From a checkpoint of a small contrastive audio-text model: encoder moe soft.
Rows from block 2 of the audio encoder, named by matrix and row number. Rows with one number belong to one attention dimension. Each number is 128 + 32 x the weight over its row's rms, rounded and kept within 0 to 255. All counts start at 0. Numbers have three digits each. After the name is the row's rms in percent of the matrix's.
# q: attention query, key and value (stacked) (encoder.blocks.2.attn.qkv.weight, 576x192, the q third), inputs 0-95
# k: attention query, key and value (stacked) (encoder.blocks.2.attn.qkv.weight, 576x192, the k third), inputs 0-95
q.148 085:135159091149105131192145087121112118183116094111136079124141088116184195129163113126148102178175142118176128126175141118171105095134153163125110115106144114141095098157117130086091113085124172155093152055044119061120110179114141161095153118158108127146133135106135108157093128110110158107
q.149 106:194118061105098183130154143115097067139081111188132110178104109173147136127104126157128076133118133107134166126105135132131069114190118120061133065074124120103130158116124118131121135102177131075158158100162171107129094143161117126117105068124169115128141136138078155156052102183116065143
q.150 097:171122079158065098153105090130128075152075171103135143171137164109110121217139130114086121165153154114147105169167141164138188146099128130140074143068156137107118114101125124128108124140121092120130141151071192159169138167143189128149111052145179133116184094125028118139088132090147112101
q.151 086:111102117088112124147166127106090163100099165113146145174095073154114124079206128128085089132076098114107086154088156123143092184114132143155144134142171154135048125088110092126152127146107142137107085087144131092167091140087116105090084046118169144100118143141125084133141182149091155167
q.152 093:070133123106120098130113184049095145181182120090092153078116163148129156127169110048132081144127102106112083144090121126130099113150129119086060154124142148150066131105106135089117110165130129151151119171126141064132190128177090149119093161158169096111122135115110117089088129127126080097
q.153 094:155118111132141107107062099097090145120110077099122190121156148204104158104173094133116112068115090093126070144123118100177108217140069119147084131119111133125103085133116091118116121136137162128146095172098111141161115196127125114121116175174103083162135138149056186137164092077102092097
q.154 105:102125128158165117187057203073144134143157177145095187115148096123126141138087144104100137143078147096173144107148145163064084162149136105131121167155119154097082156142163105108110134168116148143129077158106147172125079103142130108146154172093136146143130156199134104108079103177148085179
q.155 091:112174075168108137145118200155195192158112143208162141080129111075126087134114132139150146127103106085139115122126151157161179098146126133120094123150074138146109084076177131126170127103137163198107110135163128056158128114152136148170115163134148086108127125077153158087131094102117174116
q.156 088:126105180183149132184141129176143155095109106051110125111143094143103100136128115091189160130102174183115176112116128166130110141108197146116148092081142120113124118097038095181156131143110177066137114158125110149130114120181137104085119106143107136136123123136177154122132155116075145066
q.157 094:057148145156108077105105161101216123128142123145063145079137193077183107091147125126107124154138144168169192117126145187175119140061105139177112155149123118180159101155090164149114072127145112078108074099143149137152123158064127086129154090115129091146164143148145167095105160120099123202
q.158 089:099137132124071087145156121170108112183055096137116088209148131133130113154136121136081117150141086123130125068139133144156120122156148145125143151075093163134118132138034145150173079115120122076122109072097189127097147122105103144124130053170143090162142159156092187088093123116115121192
q.159 085:157163150112158126149129161097113097094130133167178141110135108189144120127179088098118105174140187159088148075109125174191119141098033112127132123158129097151141132078100096173126134133183114154140141197148181158072105134111160111177115133154094163091125163098131105164169101162081124088
q.160 087:097138156111084093152129120128106118083155191151155082158126125156169147140140110195109118145143110154156204128081140103153130172147194132129126176079135126113108099147099164077085127121159146130144091114155092225104141076100125138098131143127127125099101097149137113059140154195113103122
q.161 095:154135090146114136121153136127079145105145088072168150129151143135083132162142092118139140153114111142116175156102142176125145132089130114111084173115132130079183123048110156180173162112188139118095076085107133116101138099067128129185122105112099092149174072093122080137185140137141109156
q.162 098:192115125103176174113129141133168095055130144181129119105157159128116161088148114129106093123148150069108121136120105146150153093188116136157042173123098160092168103147196193137108149102089104080116139116141127129114132122141119141184094153138156114135142171108179153138107105086099155145
k.148 089:080134111137164140130087086117144117134140141096118143189099103074100160129168161134143114127134132092141114111153184151080125119161093160150111181129122077077138093115144148128130124110062114097060125146180139146054089112149200086121121077095193122135124187105126067093138092129098094213
k.149 114:145107103182197095210118099156123087120147105198140116145118108141081154129161136110122080104166157123131113133163113131105144157136118136195114138123117094095175138176125159100114139119086102157043167089147142091098122072159148092091142113103109089132119079058159119160153120195169104101
k.150 094:123097096166071138175101114114150113197128141119142143117131106102057102094140070102116139174089127086153113141141154191146147099097116119124083065188168084059171124111112151193159167117117101097099184118133132160141085142084160080154122124053160092146126133137142103091125137163120164158
k.151 090:106132147106177110090172159106128140139134150184069143084099135111113116120138139134094110121125134124058137159130115098168103071137117151214138157131137107170139070131104085161086166120133130056106095111106149134061183116123138129067125170118105081179088105153110174120134133124129094121
k.152 091:094110168186202144157115151145159104167092092135121141153113119125092098159166170180160187164099062126134107148068127089131146092152111123154061130110194078130175152096169097129103123147089109138136113148117084142137202088098153088092155109151181124079109093132096146129075130130159158102
k.153 089:095121129145089150160113150097148088151177111156164149138147071090143165099141202116130109073149138168101184100082173140144118110094149136135164094096143167165105159084086134127096102147122157162148090159124144106119090181147099091075139201173142078098133097106134116136124163130139140141
k.154 088:114163159135135073141139154162159095125119168097144115185114149098155114105100122134138152170099149138077148094130075060145202130141122133137100110130087132091159111137085095112121210187135100149119244131192143089137113132157089083153155162184159070146166140153083120138043115088162183104
k.155 106:149092101117108113114089073132055057163091149119103141174184113140090132125078161120089129095165126152123099149107143141026122079113132080121114124128137091174143074135096167130129129181153133057113193149152096107120166134116095117105135076135136118140145093140078151144134109141111137149
k.156 087:081174145151143083130121102141163126103115105102117130176103142045155190138152155111096160133112178168048121128114130146177171156063185103127122155169099109184153131146151156120103105125124107160150078085166107137064133122110087144140160117155091107125173116062160176167130157102136055118
k.157 093:111111120109132134107082181169149143130141127181131102109187158184091093111121124146163181165101108108097115161174062166144131071168151068156091137095103133117121110136185096113117102113096057140147150121139172158148183100158141105167152095119123083108108067118104139091134096120110085082
k.158 085:129125149177123124107137111125080081075150124177121040091143144183167079154131132135157145112185130109158113137130050101078170131144100098166087123177160121131132112139117187075117107136097147176119139133130106132087101134117192206121129116156084141129135098096133079137162090164122081171
k.159 084:175111139156162100121085142117108110072102134100089113137151116120126047139151127110127151063144163160157141160101074106151159139087164089097094110143094166093149178118157071122137068109065177082177144110116142133160149096117068178105188138145042181163145173105119122165115129171108171099
k.160 089:129101101174134098095110075138083097103133144111157127161156136094092115178134123130144136098189137194078097142107137111087149109098099122150104165133128170153136079134099149203115120093158168135136165162141117154129197090131066194042178146114091156133197135122124147128128099092074148152
k.161 099:136093139138138091151114106116136114159193188159109122102145081140108133124150131111113130093132163088099124136177099085126178060102145124145125095072195102151129128145124146154096140095146186103186182153101146116126100158119153137157096104172049177182143098095128175078180158119174120171
k.162 091:133141155140136135167139009150071115065140114157083153105159091192090137041118128093156200104168145237081117087139151105135117112137144112141214119152150114120093121137107123103137155122113172133113118105121164141149189151157114129088120163083125114124150122139104184112156146075086156137